A small image classifier, trained from scratch: trained on rosettes with rotational symmetry.
Rows from block 6, named by matrix and row number. Rows with one number belong to one attention dimension. Each number is 500 + 40 x the weight over the matrix's rms, rounded and kept within 0 to 999. All counts start at 0. Numbers have three digits each.
# v: attention query, key and value (stacked) (model.blocks.6.attn.qkv.weight, 576x192, the v third), inputs 0-95
# proj: attention output (model.blocks.6.attn.proj.weight, 192x192, transposed), outputs 0-95
v.63:605496574523501429442505510490482549443543474590468432493453482545528497528494473521468547514528572576473508573432501538631555554397545488485530495460489416449446509509466423416459444518462505541438453435536586581500471545509519516576435477512476521487514518554472493477493543452469459548
proj.63:411520419414535548574493583475591450580370491468533592525475470510489544470543436361529495458455457472623540444564450488426467455571410479530486454523439565526592450503472542505554569534535460533498486541418450539515525538496529522469495524484556505510530515492460557499495519513569545452
v.64:507596505485476494593479472574496477575468496409598561555575451462485626497476457548427506500469472496483442530556550587437562498483548536530468555435403570526469558559413552582558516475542491482563522466407420468508573469393445513440518510433441445549488543461486510554552466547515518517
proj.64:484447449502476449512598669417424499450537524533464512498424514531484471486379481437548502545533567525449595499477503331505453419537481563539523427591622501513506604440580542504408449530513606617474487539448454467525554464561513606494527541569601522443452413507564538468522488436384492458
v.65:580473509427509424480552493519489562395547440577454414482512501615500499477419495488537526532457576506470498539415585493665467514350489529477504463586493397432535540476536392467433462570415482540458483550566580551597503463529517534549472459545465525453518472584489470489446562387381463510
proj.65:524496512519545463514515489536559458544454626527485592537513448482514538549645504704509448413555424508616470424556445524460522495577408513541446462441448531567534397536428493543489518462608516461582463447432472564441524619490499485470400493507594506538509564506479589612438476486592535473
v.66:571494532447490418481512503514487522441560445529484391493478509594553524490491512489479546550452522529509498570405590483636481543337533501465511524542508443419515545492546431481465552484412499541439456510567560542566509466559505528568477447558460502484482494588501492492483540456430463479
proj.66:489469503529564473515514486519562497576456596547452571504502465506527544524610464389534455406552479533590493450576461597448540497554470508534471406457490498537511415499396473479529493503606481476540467420473508576456459581489549534469379509509565512514582592486474584547434498450575506499
v.67:492502538488509476528486501473517497474534485513512461486540524513534485478463502490499511536499459488468499475478492485506477501494487527509496498495500496489510489514558521500482500476518514471487479527517497478461500475524474503531552500525471516560507468487523501497488505500430550476
proj.67:467491518477547491457496471494563510545439478520475547478526505493487520514560486501477519517505531502541522491491504502510533525485481477497517492506499489469521508475499490501520490511543478498528497508517476533495506480499501498508489494502483495430502519501508491525490476509532504530
v.68:496442514502524479425519534448511528437543500572419407453441530533548402492501535449554500524520539504519559492444475447584446507501466487484536452546588433471527457451581460432445513479456507522438477510591592535486442523601547496555482480559551559471498476559522485464454539438469493466
proj.68:511538535492529514486420374576593528567460508498501482489556491471517538497605500469466493462499441502559446476524480663477547566462513441463470511436390508503492401551398456471583542481503423408523511454548546550477440554462505442500446473461423475540572576479433495507457515545623497521
v.69:541496461534488505483425495557494491553467499411514486533479462485500620536619463526397546518485516514518479551506508572482550521456558451488520550426473537509492542532408547475551557482485504506503482464485521498513512499436467498489480477447474478495512541484484467507561509566584433525
proj.69:516501483488464466532551543464450506485491548546521519476442486520487478470429448274537484461550533490509525485505507511516523475524482534504496446528606496503482541493483510480472455530514483534481521467414481486503476559523551573538480499497569515504501480520520570457511502466454473505
v.70:442435463508570538423527540413526514438498517567399507439416559498509326519511547443572463480542514497526586434476427416503426471610421448476528427557593453501522436423590481424443475522490506481446498526580564522455410544619575498513516529531587573455491479522498510450430526480534503488
proj.70:527552565487500553483364327610579543527470417443559446493606504465504540489588512582452505513455458479518413504487521644535547596405539414434482616398335497459482417578437467491605541477446403372525537509585543486499458459418427376522520444424361460563548556468457427494486509571576483546
v.71:524528522521509489500498502506524496496515506452503500510465485494558522543553490508422520495513488567548481555470501509511512534489562475501493529494512527522501502522486530513526535461484531501483489476515551513480498520482501489478514470490523500477513480479480488503511528543527452510
proj.71:518494512473489489554504546494511544483443497516516477470499515515483471478460481444558491492520500483508495467517503531540527502510459482518487472506514509480525503493508492486499503539472520482491502497432521488533491480494509520524450492529492514523517524499478503478492491448488488463
v.72:505531550425501465507550503461527512445567465516500462457559526547544436443416522491546474506471474490477483490473539454571452497456500511477471474564495445456524521483585432525477518519449487472483496556539506490526526465531489496513533494560479524525484450520489481522452489462407535465
proj.72:456474486532559518477501446511546488541503508518443545495541517488485517537587508646485473518519485503523509486515493487459485481525458507517524501488440470514527448485496496507492492502564522491520472494538475544513500497484478477462469548534491505481487588491521496535452491501571546499
v.73:561523479438480464537525443562461522469525451496523492515549458573471555450422467535511492491444563437470452503462614546567503509363502544483500486518448454454531558519490428516455457587472455521513500519491501488625550433426481514497462476496419476477513506525476487521471540419427477517
proj.73:510501478513529466543592565475492448489497640540473585496452474509505496518558517688506479467545461503549521467503484421500469408604427555565484464501559507562526467498491504558427480464579562525538474464397400536464536578533523534472451532531615549513443475509543593593477465498519559458
v.74:457454486522558520448544550384524531457495544568388530440425568489554344512518560455597455489564485520531587447495397425486426460630415463487541425553580479538534428419576498444480487514510534490454481513560539528451432547619563501495511526553592567473486467469513534449468500489517497460
proj.74:521542540474504552466397362590589550501453395453546440499607533466493504491540513662434498511416460479504418520495534600525535585408556426444513582453334487450496436563508470505573539495428399395507522526629571474532444436423441386513533453455343472543535531493440388504483485553555491555
v.75:438438485542553566489488549433522511485476565550450558455439559414470363504522546458582443467585491487523575401545380459404446485685398482517515408492579493566531411444535547446519442521565531462476543479490513484417442561548581477476522528487595540501525478440529521452480516481551513497
proj.75:534583519459454566472425395559551520461480388432574419472573515473495491479479548703411531537407461459448436576452533555553541568401581408406493653482405491451471501557534489516536551510371409442495516559599541434533455408476453399527585437462343467514471461503469375468531467578490474505
v.76:506482547500495449512473492442485483494553501498490507510521496493538464504436513503539507489512489524497501461508460467490488508531480525533496454470496558548481443513546554490495496477555508508507486516486478505395489502481472501480520493500520497510517480496567533518512496478460559479
proj.76:463490516477536510472504499505548501523500470476497440501536550496524497495505505562496529535448511493512479535512544474487486525482491474509501532524518460487531519486520493496568561488462464516481499535548522483493505486510496492488497504525467512458479489523463460479519477498548500468
v.77:515500525448510445535484469489498495484509487513514480486537510497507462497439505495476522503485503509482503488513506503534467513463491548515499475493504504466521498497513507506463489510538509478498520519514480503485488454458505517546540481500491511548542470503551492514482526484439525515
proj.77:485500486504511493517514490505562508495448511535501513488489480492520529504545487486501495522515517488537506520480493495496515491484448462481503503513495491504509493471496496485528505497502478505539456489500458517478478513530509521489493507511478504474476510490475526511531450526527511497
v.78:508553504523461522581467461573504473579468516414575575553591447441479624478509449559442511496501489505479449487564525571401558501496554544518468535427424573537490539558409536553565499486534506472564515455410412433488573492364458484434507486430441441566512526453488522535568463562526489531
proj.78:483490468506477472525594659435390476428525514518491491477422510533489429485379505527532528560490574503439574525462514344522460443552500553531518472601642500491506617441594532518406466534487570602475471530436447458530542469581515589502548539564580541439433404531568498476543500470370513451
v.79:464514515478553510510592536431548509450509480613472471461507531533553381473457550457558483500520447525531547497493474410536439468571463536503501490597552449456510482459589455529460475465478487521484495552539489516484495497640518506532520539570544537494471459535517522485436458474463566438
proj.79:475494533523553502457425403535560513564496410460454494528609530450521547504560496515503501524490471523510490478516493590446496559441563475492504483427346498488477421534488512473549527523525511446509489508594523532475533432449402448464523497486382477499546565434471460519477523497553520547
v.80:444512474583518542526456513483509477562461561480531589516464489391491486537549522501480485471562447519529517463565401483379527480675479504532494528442520576553447427510475587526537496442601515486540529498449447462387482540496496464467534513458560483526475512450513530495527450582571547497
proj.80:503502519468433548462464484495459499482529377454539407508513540505504482454388510378516521572454567489422476562453532498528496547426566456433529556534494502448488573482561516455523525525400469517444538583588548446520500413493464503537580484488428489470489446492490425423552520503442444495
v.81:443411472506565546458536562413519543455478533583398542445452567465472328474472533463609436465558537459518571371500399444470419462620369494503502358545575448544563423436558485432478403578562536462470517497520561494475436569572584499471455494523559567466543473474524530444436570421519471509
proj.81:554580529476479546513435399537555520473471467446561464471560492484506472507516546868416516501402426465500426529466512534543539560452524452465475611474411490482488449565517479552511533495425422416525516538564517463483473448477458414503554459464430474528477459508453405549514455569532503503
v.82:515565540515523474531498497434554480484516526443530495533474507498565527529562526503421534537453459505552506531453496462507501532481495479514500548492507526522501514522534547522528612420473522446477442510468510494480507503491449451499575463537495516520499444485511486493532519580522469499
proj.82:506434512420533474467502486510501548500441450522469485479487488527472501475477492410546464509535513488538525459505509548536552538480471504467537422517500482444491544450503488438470433571545494486487501509497550548534471446510534530519428510515449495449580556534431477482483494425510460516
v.83:489541559493512477550527496409526472475516504518521491479518505482565462488497551491526499514501405530544505469485456424492477488543501493508469534511519510503489473521580530532530530406489518465501491545504480462432520493567471474498574482547517525566494447514517511494499464544493563432
proj.83:425434511478515511399468461522498502553514390489451475490574524497488498493511509466516527544496530496507538482504521527475495565463511475501531455518467497439513501461516503441522503541535475523489490558616543541520477447476469486511496511508417475421505538491482448487501494484532468542
v.84:507462517500516487445510520448513516438551483561432412463426530534549439514532537457527525521492500519508540531438479442581470530485491457474531484538576432473512493425562474442456538472441526538423476535577570552490440512604519505571501503562552540474489485556512488473472523486490506471
proj.84:503503531501526500474440391559574530572466496512469499495552485472527541506568474362474496446505465516555449475537485646482535545474502465491505486444403492507515427515412474446589533502515426437498505454534567537490457530458509471510442469450436468538578596478456506496484523515609471535
v.85:497449505490538497481541540447502546430514500589448432457478543556514388475472542449559498503502519487504557478472486445576448491511449506498530454573555436478525483450582444477433487507474513526460514552565551528512457511618558501554477507562534554479488477554522499463432527417451527461
proj.85:506543534504525508478424361563582503535487496473482510516589493467538541537597508599466481483478427528554439479505479616464526558477534460473474524422371508518500407554432481493577546474493468407538482475536520537458483511466450446473488478470428488535543545470451479539472489556590508523
v.86:493513491496479535550501474557470488538476510424541573543546457478454567487473462548492484471508526459475461465533522542432534486496507534514471503459439540554507533530443524530553474562540471477578507466414442473525557480386487508420495493439469448501529535444480519542539479516529475545
proj.86:509518467477473498534555602455432487435519527511546500496426504529474450498441542689472506527479509481457516512466517350518479434549476551519515530564589504516518550485559526547423469517497537555486496540460454457518521467532498531525524517526568513472437423521554499525504482492410525455
v.87:479426500480506498483498510560459531516494508550508512498526499496448470451479485496579471464535576429481478443533495528502502491483454504492512417467497500500524484457460480449470409575538483555529531499481470484535477513469554525471415508495506490504519527495491513510499516414484496528
proj.87:523576491529497520536515515498483475480539566489505475508469516463528501507498506648458491481476470515491478542501502469501474463523513520529490589493501513545485488510511490566496503448458490494525506478490475459496504553520506486506553500476546522497420454494531493535500482543460554465
v.88:518504514465475473483504505479511490502523467491488451481514502528540517483514487502485511559456488515502495534465516497544495520427540489469525517537495475453496531507547473493499590492439522483477477518530539505512515484517493518530551477553482514523483489515513486483530516515475490505
proj.88:471487505503538504525527480486582548533471513508468565484509457518495498545547503399477473480536458539558518445489489564516541508519492523494499465496507494491495500476468484488498431521556505487518465453475516564500470507523523481502455524512487493498571556504465510523462512490529476541
v.89:486485435562494537495464489542476495540455532440481558537461478464449554541541465520498462464518557489481498481528474559428540504532502487506512485444488540552490500506416544458517452564555499523529519441466481489512490524427513509460465537434531472472529549462486503508534508504577464557
proj.89:549516494489447514555515572461431483436520524496562461506437487519504463463418500519483536491459516466440455526488514441550503480503493507496488561512562491519494541518549504530473498474428513536472545543460493441501507500513522527538534461477556522526471404526514482469533488511419508455
v.90:513455517440515482502547488521477538431515501560489502480553510534443424460382506500590458457515584450450492424494538496545455480452444540490495401551488444483564496480504427472454396632526485507501530500504504498559515497452531526500449489524483501467546476499495494514452554377411474537
proj.90:526562473515518508534521499498526476469493572504522514513483487478503498511554532839460510507459456470535452501485496424484479460551476498522476566488491498521521469527502490571463525457472491502529470483480464469475512534502473481486499495509563510533422460507523507602502456545523562447
v.91:465531532475544506505586521412527508459522497605463481461502545516529367486421547464583468489519456521497538465497462406524436468572464534492487462600543454475494475461587468530468453499504492499461492546540510500476487498622544497511516536580526549494461453535504527471426475459453562438
proj.91:471493516502542524446430408538571509546514417463471499519618537458501514521550531677459485534457461514526484494502499532476492551456542481506507509454349522516522434544508497485554522510506495466532483525606541527484514445445415442472519493490405466513535542470494438538478507533557512538
v.92:486498575463516458511574510457493512426551483574477469460536534532522408472423525478576467499495506487476514450479511442557447491479440533492478438559531447473515482479586463504486487534468514481491483534521502508503514500552529503505516495570514551510475442526517499494468504439411535468
proj.92:469501504505551514475475451518575512536499493495475513509555514483501525519567546725462509525460451514513482506494480513484483522490505496479507523486423492497518451497497484503513491483518499463506482499549534521506495463489455458476497509499463482490523567479475469542444484509563521497
v.93:479575485531488531538459485512505452583472535396555595532508474419522556549549490530425492476513424539514475523568485534384530488578569525502496551435473572553446481562444575558546530479552498473554508467443422482442533502434458472470559519437504462513491507444479514539561441610543517515
proj.93:477448488505456509473537572451412511451535418513525450508468540527456474439382479297548526567500590468422541516470548429507461497482490467493551490570563490465508596476575513466465466527455534551445521577534514436569526442530504540512578511544501505465497464514542492424523527447403485495
v.94:487543477549487550543453465535519452590462528420560548546490466440518584528584493521415529505508436512526479518566483530389561497569562474513505591428461573526458509550421584542555548416531496487524495478460444457460506506461453469485536504445505468529485540445481510524559454626587514508
proj.94:497450506502447494473510551480406500472518442522498479498464503523483492486397482201555523518532570506436540513496526483506499495472529510502526470529567489462474577458530547454464478546479528548466516514504492489532514458500516545537530517498476495455495490503525515419529532460409453536
v.95:416451476545572549486514560400513502507481562536435594457452563395504325519518532474583438448588444492515549386556375444382439437717418496501496411493571512591520384463538551466525465512571545436502527486482499470394465581559564478454515533498601560499508487428517526464471499514570505494
proj.95:517554536449463553465427384555539558447484365449570414465577530499475444443471539745421529556396498466442447559451541517555510567389559411416492639513403492437469505534570477515528526526376406454477532598603546431557471373472451408516597469491350477504492483516462339466509495577479488516
v.96:442485479528547563534556540432515487507457551558487600461489554434476362493469538465556455441559471500525551397552414439402445409690443541529489449498541522564514422484524535517506423504592514458507557493474466474411482540551557476442508535488568533516501478448508555487456466502532540468
proj.96:525548531500469543472431428533491517458522381442529408512582523483486479477450545747471522570412488462439460553438524454538479557425540445450500589490406520458493515558573505519512536527396474449503510593609512439525515392461410429500612477497381491478450469502488375486532485547465509528
v.97:529518542474498451476501498455529501490543461505498405479489519550583500522539512491448551562459475551516501579450522480585494542404571500474514543526523460446476527501562471491491586438420520498465448510553563518507512478549466518561525465541485523533489471549514465483481529503463473463
proj.97:486463522499539457481490479518561524565440510544447558474527478512503520520559451291543459472554501525565514458513466603496527515518502489494495428506474495502513463494436469444538483542569494477510459441488532580494470511514533505491435505505465502492583594494461558488445512468557491512
v.98:496480536517508455489544521455466532440565511565429509459509532500498389477378506489625418477515529497447522430504474452519435487511439530494493394526541476512522465487553471455476423594519514482519509524501511532465489517494537518494480504535540521475490465489522547502460541385430499513
proj.98:501523506482524538515486463527564489493492512480513457500540535488512508504534541823449517524399471475511468550488497465486492518513501476479493581487446495519528460506527489541527545473450463490501484526549522485507518510504454452491514507504503508509491512511494427540492476523543532442
v.99:469521574462521489536553494452525513453547489543529460469554531517529441446451529480557478533503438483470497465495509440530457489521488500481466475548506456471508502496582469535506507476469499444500500546540490491498514494552502497515536498571488524541452453532504492506493478483447560447
proj.99:462468491526553538455487427541534507537525446521448513496546511484479521524568520599486495534511505489516536493508503502455482508496483489512541478495460485458507472482485489495488485510568516505511499504554523556516499465491467465483486532513454480456515576484522481537465488502564526537
v.100:506612488510458509570450460561521460576492496422583546548568451474512621509546477522379530502463432529524443564551534549438551491507597519511488611451441576474446540574431548612549585420525482479547538485452410461494552460428436491494562518456460449551471516494489475562553421608534548498
proj.100:452411472544473451479539582454419516513540486532460489504465506501488496485433454148578496534580582521439580492492502462489449478493502521533541422543570503485514564461509536452491446530519574585469501515470474495519525488533507579488518530536518508456492504488550550421509529448426478507
v.101:506579516527433494561439456582500444562472496421628527553582428460482643501513463543416548514477446505500398555572528571422574512479573515522470605417429588481459531569406551589556558410516467496573504475418401461487571464390429480479531519444440427569480556479481511561564434593515548516
proj.101:442423459534496451499577624437403473509547517543447493482432523506506497491405454164565501541563602549447603517490483429459431431527507547522533428584624489504495604423535536473481472532522605619460482474466465494518541497545550581493525553549536537460493474493578546427516520457398508489
v.102:524451477505497467478461503548435506519483510470491556508470494508464496538453486514459534462500548505501498509511488531506512524500487538518530454459509523488509474505437531480458453507575493532505539468491494535452457508457503502524482483448531493482540501491556503481482529478484460545
proj.102:517550516513476502557518541490535488475480558504512470507472499485570500473505454471533487504462496517532449518494467505508497497492504452480456522508505518551492521482530489489567585481402499479491501487434499448496518546526501551489519471500520569516456463482457529476518490518527485447
v.103:501538551476502469542495499425556500480538490497517462496518533504566492502514517488476527548474417500504490493472512455526465509471518506489489554510499491475506505513573500547526605438461517448477474529538510481501519491525453484537590477543488504555480440520513491494509525541453515467
proj.103:462439485474533503444500446510535515546461446519462538489536485519486514516553526429521472525522537504546525474495488557497526536502475474478534437510495468448514497475482485428494432570569468503512468515524521575495473466501521496510440537522440481430557577504474506493476500453558483545
v.104:574488521449467434453522485518470525453547448500482411500511473599531546473468460511498535552436567503458484565412585510643496533305533478467516494545482429429529575504514397445461521534387490541471459519571567546599497465507499550554451476549434499460508494580469479483475534432413453491
proj.104:475499479524572457553534538513554477566483645551467601507488478499531526524588467510516448404545436522596504440562464546472515467598421551564465436463528491572520434497414486500494502481608514481530468394402467552454498613508547506460392514514603534536548580500503597591441507484581527485
v.105:532523491498501479463470507490540475528502480464503434523468474514554582545595482499408549570453465536542521593457514491525521503439572472490524596499485506453473550520500514521534623399426517507460456494555526503484490485549479489532548469524496499512486504524497476475530503588524475467
proj.105:482450508486523457495489489494540546548480478530469559489503469495499503495487459215547472477569498522536524442512494600507547525481517536485494387494514509481505505470456499415519451546555505469501479459467528582505471510516541515508452504500471499490590544503466546474491529468510456556
v.106:506504481486460523537476457565464486530470501438534556529540472474436581476482465538485496455506552437466470468551527569444533493478472520499480488428447533549518512542415520515541445582551480479553513462435439478541549497361491497426466476434468470516544519454477503534544495501521452554
proj.106:537537482502450515545563601468434468427527553528535509492420502531482464489445545686495509502495507478461519519458512368526502422554452532528496514549605504509492544476556505552416479484471525549487518521438454450513509505536509542515536513519593511475426405536552513526520449502410531459
v.107:481452432499515542475509498571475503531442504522500510488476481505437492488468499499521485475532537499507513517518494542484541473537499523514512486491490483486487511494449478474470398527548470569508535479491491514532472512517555522477428521465504469460511552502480529489490471455532521508
proj.107:525554512557469510529493522486448488490528540469513478527494507483543496509452480522493486474500484512494488498522476484500471474505537503508473542477491524541468469562522509539524530456438512505494496490490456445476510539506485490486552493468527509560442435460542524502522517559483521488
v.108:535500516412504438492562490508495557418550446555478448467539498615501480456415496496568490518458549478481490528434586477618466502362496522475493470592454416450532554480550407479460483574438475510480480542546543520606513452528515521520458472574456520468503474581497480501445536415388502489
proj.108:500487496548580469533523482512546466544480587526457583522520480460516544541622512719474474457520445511562492453545453487437478463575428550556471462463475492546531416510461489546457493458582531478556471440441457545458525572482483448457425518517573506514509547487532552599445457481586570475
v.109:518535509496508459468486508482532481483530460514482398492470500569567513503539520473469545562455443545520524600441535453582487530438549476464525573558527455420462532465552470513468602391410509539449477536590549548493492483601488504586530494567486513493448486563501481496501471528472531441
proj.109:458425521519526462472472471524537518581486504529447529516524504475521533498562467194528496480565494544532534458547495617452487511477518518501512444481449491508502469492422483418559510507570513468498490462503534581495480552485535519500444508502456490517583606475483532456482543490566457546
v.110:499533454556494550506464491521501477549461538435511582525465472441503550558557503521445502478529478527508512504535459531403557484570528472520505529452491566558461476529439562500538486479541498495528500467453458483463515521465478493460495510443519485509518538443477515506544468573587479521
proj.110:542495499469428486478515562475430492453519444496537428499496512506488458462386507410534527508480552464437472521479520447526479507479491488493515517514571499481496561503563521491459490521459490536463532563510508441528521452467504538529542488490498496491471424530525478455545513477430468492
v.111:559572508464458447537488456588474506515496452431559479553566436548475645484443454545440518517429532503464441561475615571569540535344579536498485557505404519473486588548454456563504493524465465522532503509482486510590571444394453523501485472470415456504506530522479451543519496487436470516
proj.111:503453452506515447540610664420448454491511617561469583537394469530505502523508501457549495471597510505544561452533460383466467386623404569580509381513605527567524516467502528514416454491614591591498455464372428523464564578566554584477445551563680543480485478512566625549506483436461532468
v.112:465504523481513515518522488497493503487516485546507538483537512496481440459423516491603449466546505476481483438516485460492473471541448513507492460501500490506512474474530484495494429518532473507541510515491448473492517498521511508475487515524490511502495505517514514538479467456463572486
proj.112:497503481529518539455480493516453464498534464463510460517533527492502521521509526666442543539470503507455495519508524442469472502490516514529516555495489499515499470521510488543499547464490503538507502541578505488490505503492470462495541525490491483476454497491541476523502480537513538490
v.113:480471479552518521471480494516472499510476545492491556517470472477449500525503473508545476464545541494469504443531451538438518476570469487513493455449491551568490473499455531452507421552548500542523503463450468504482493555467523511443436509461535493483512521465489524525517497472549480529
proj.113:533541496479460506534502532496450483467543500485549442495481551487510469472421520646484535497428509479437459553492517435509473497497511498508495563524533502517503515517534511558502536488450484518476532525523507419508516499484510490515546489488526522513444412514506460522526500521446518475
v.114:536505501520494486510498492518510494502492501477491529504452507497491523526466494503427542464504506568506516560485493526506515532509535524517521514504497506492518489502477518513481500473541500511495517479488509518465474492478488481518542507468528500480530494504523482495482529524481496520
proj.114:515511508497464464494487501482526514483438509517524462494497502519519491484532482440574495505539518495542493476491480508542522509477465456467466486488481513504517512497507491463521565488438514492503488515446500483496511484529497527509478480497507526518482500484478516457527496488514470465
v.115:474470481483496538479517501486532487500483495505514513501504499490498502493542505486522478500514472484533507483519486495485494456518478476484496479491492513513512521505514511500517526475485511500473482499525513486485517511556513523495485500506483515520492505488492520497535501526553515461
proj.115:464512524490498511505490502503497509546506493490491522501520526476482497504497458516471527497499507496493527492516490519492518536506522507508502498507491505481470499503507492499495437523534493472518504494526470511474506506482510499496536483503508479462490480507520489512477485511463524553
v.116:474620490527486521579473469551505461568475509403594575542555456455495584518504479535423507494488415521503451541577539560424546479522566526509471599452434575525465525559437561607546542463533479473561524488415399455486564461424422493464556533447454442554473503460486496553554423596522535503
proj.116:459428472520463473478555601448409495487530461522446490521463529525495506481402474233585505561567579516431600517500506393483457461501503531519553435584582491503501589448569551471464443532538594580448496549482473477559560434540513584482556540552512515454495483500555510422510526439388500514
v.117:519507499546472517519440482528482492557485530417502562537462483443471572555559480529435505492503501504471481503522485572432548519511536484508502513416476573567469489534417567493567510529537512497544501451451478485494508516386470476452502477441519469515517525453492484520560507540561445565
proj.117:542497495446439497515530574465433512439501494520542468502431485539470462467432508462519505495471550453452484525473524414540523483512467481503527519557613485469502582468537504498451482515451478538456520537443500443526489492527543560547505494512558509479488434549501500467518487472423501477
v.118:505544471531492537498458497473518474546486514449507503536454490464548576567617512513387551522500434548528518563493474518471548514518578481510507604461497550509464515522480566529529594390484522524500470489483497506460491487519463475497534511473513480504473511490497494493545466619576491514
proj.118:493441505466485476477489509485494533501480442491512490497490503529506496482433451201562497493529539513507521476525508558518528535474529496466507424516522499475503551494491505421515467554508493503466499500487530523513502483497515526524491491493467484483550522493481524441509551438465438531
v.119:476486545497503501494521506490486485477541497539508478489542491507508475463475498500600446501508520450474488426519499480503497502520489484478486453478499486502477499483513493475522450546482493512523489520535486477548516533494514495474431489517488507518477523521469501516505500462488535492
proj.119:505526466517531525496498500530461464507550490482472507497510501495477509508469516628456522499464498510466489529508531464486451481516509542525535520499518466496514490500487488548456470487505482518526522507523494485491508507466486478501516522499522476497483467487526478551480489496472517499
v.120:424457482519557555522569543433514534472464557556451612480493558440457344494440531485595420432564509481495562367568410452403446427683393521529471374509515489573553429474520514471516368602603515455520537482449491476464498550528559499415467524479583543474531477429503547462457539446517483512
proj.120:537573519465486541524459461522490520446503443454556444504543510514466446494472540878453509537408451468463450542466522437555493539463520466463499590510449502484503474546573506535467510497423470458514517569554490435524510432488425439498557477494461486501442424501488400540507477538471528495
v.121:550514478418480453479523473517480517449525424502485436510542482593514548447468469513489519547457543498480482560437605510622493538339536484475517522584462438431522578498527396484465557534382473529491453532563550532604513434517493531532485490567419491473485506556468464507475529470430480504
proj.121:478488474529579468550531538486536468548468584537451609515499479486516540536602498480505446433578433531587509428545467510458495444587440582579496429451491496560533439509431502530488476460633553494539473399403451552466516576506513515483400512502578504550548575485529589569448502469574541517
v.122:485378478487562522434561546441510568417496497583375474448437563513468360480458519460585461473524590466498590436450461455559429506537392484500522376583558419518571464426561448409449402602483534493446507507573608547532431525575596516506437477526550550439564469513523509437428604394498448505
proj.122:553597523460501541525430410535551514476449493460566500493534473466510476518575548883414495463428407455542404502502494532553550546472504465460452606430415528504483429600482478537518540453469416416539502513520521501474478507473468430522497450456479470551487481516442445584497452563562500487
v.123:479433485476557499478570536421509554418512481617410476463461567542497342474443547456577471465508557482506563445469477433556407475548416529498525404596572429487556465433590450441427413584491507510462514543561564538521452509610562498524485514556559558456527463527505502457398539402459510485
proj.123:552571530480502542493420388555594508502454504442533506522582481461531531513591538807461495493460403487548396494532477569502530547465490449469460576426347520496501412580489479538545539478478437399539495525563516483464480484451444417482499460462425467550510520493431449569484479555583520507
v.124:522582512495496487493496511461533481500534488484496468502479505517576529535532521500446534537465407568511497566469529473520470505482566512482487573518507486460459518519554512537513586406431521470473486521522532514462509487561483476560556482512486500528479480536508475481499507569475498467
proj.124:464444503483500480472513464508546522539465456531458524494543476504485519494511465298537476495535515503542538470513493556507535521492490464488502432507485510474524500494485500406514473569549510465470472491491523569508496473491504510491480505531439502472581559494484523481474538447541447556
v.125:511462536474501454451538513466509523454542474581462409455493529568540454465463518472554508519471517527510524523464513465597446501439498492494498461553523448443515499463577446475464511470435508523450487527562566538498473509590537517543475474565497534481479476571509494471476518439432498460
proj.125:456513516528579482508467431544585516573471531495466536492569508481531543524583481517494477477498462529574486491539481614460501514510502497485480473455425511525495416497431477490554545504547496450538470439517502545486484551477504463480464516502458504510548573485467517530454512505588494530
v.126:514638530502447471574441438552505433573493494396634507546554429499564631519538479524397545527451392555513436602526560526482581528468629517497471650471446576462425532569450568602539614383487469511566506500455395488506553439441416487520573534490471450557441525497482493562575376626502579482
proj.126:431406472535502471486532578487452501531554493522422506510473524522501519496462453085571492531599570519484589481535510486459465468503510526526550414532550491500516573446499535435514443517533577566463480495490486516525525497506542563488490550531504507477527536474543546427486550446458482532
v.127:484479559511500481525516501496491507476564496554501495487543501506494458446418508486593465494530511465482517438528498459486481489519442503510500424492527506500495481479547492488493441533511494484519502526479471502474508524504524506487468508539513502507495481491515538518484491441474532503
proj.127:493518497516526529474478478507482481520528509480501464518501525498508509518507538704439527509448509506474469558492510448476475500488491524506506566508491487511505481490526474548485518477492465522497498528560512491502506500485483466499503515503508493482477489513524447526510491537496541456
v.128:465479492563459521394489494436492492491533485512475554503516481517482520525518469507573430532591431481454486454512498463511549507488519444365522536528493553485408525502557504402494519544400463479520455539544495502514526461528453526521555572566474483493385566528465534515519446524481537524
proj.128:472437543465552471458450528514538444491505594509458457456500575436496451487462514543534475503471515542533485505520416456487430545557478515569507433495528464505552486445471515445504490503624596522439520415445493455532483477519526462554538509482523529459578506477582468518483516418473528457
v.129:499572470499521544534556506548520497528459532497474479507489531496518535514495520494468477500424580537534485547491499521468483466522492505567479523503523505522520540485450490551538457549483498501509508458483482518542537519517515481469454532479539500432498531495419474479470518472541469443
proj.129:515500469493488489473498490502473517443485444475524503520505468559473463517470560653480521495495509492507496481493560448545540499485492509499530468515502516478535492531553521521449496512519487537478536543512504512507484450481464478527551515511518450501484421528524438529524522512454499524
v.130:483421494570465507476449514458444492524544513466483558516478499455477512505478489521495466482579499501427502447528468515445522528538494499420550451485501534555449480491506539451486490512514550464550512489495493513410496507473485536488532508480502482513496465462552532503528507509492514551
proj.130:512531509454506478537520530474536507498468493486525469472509489494536429474529442493517525467455502492553507517524450513515476489513479463530459521509489466476555511516491486497540542479462449470466462495459527522507499484533550498508473452502456556485498472491472529446453496523509477454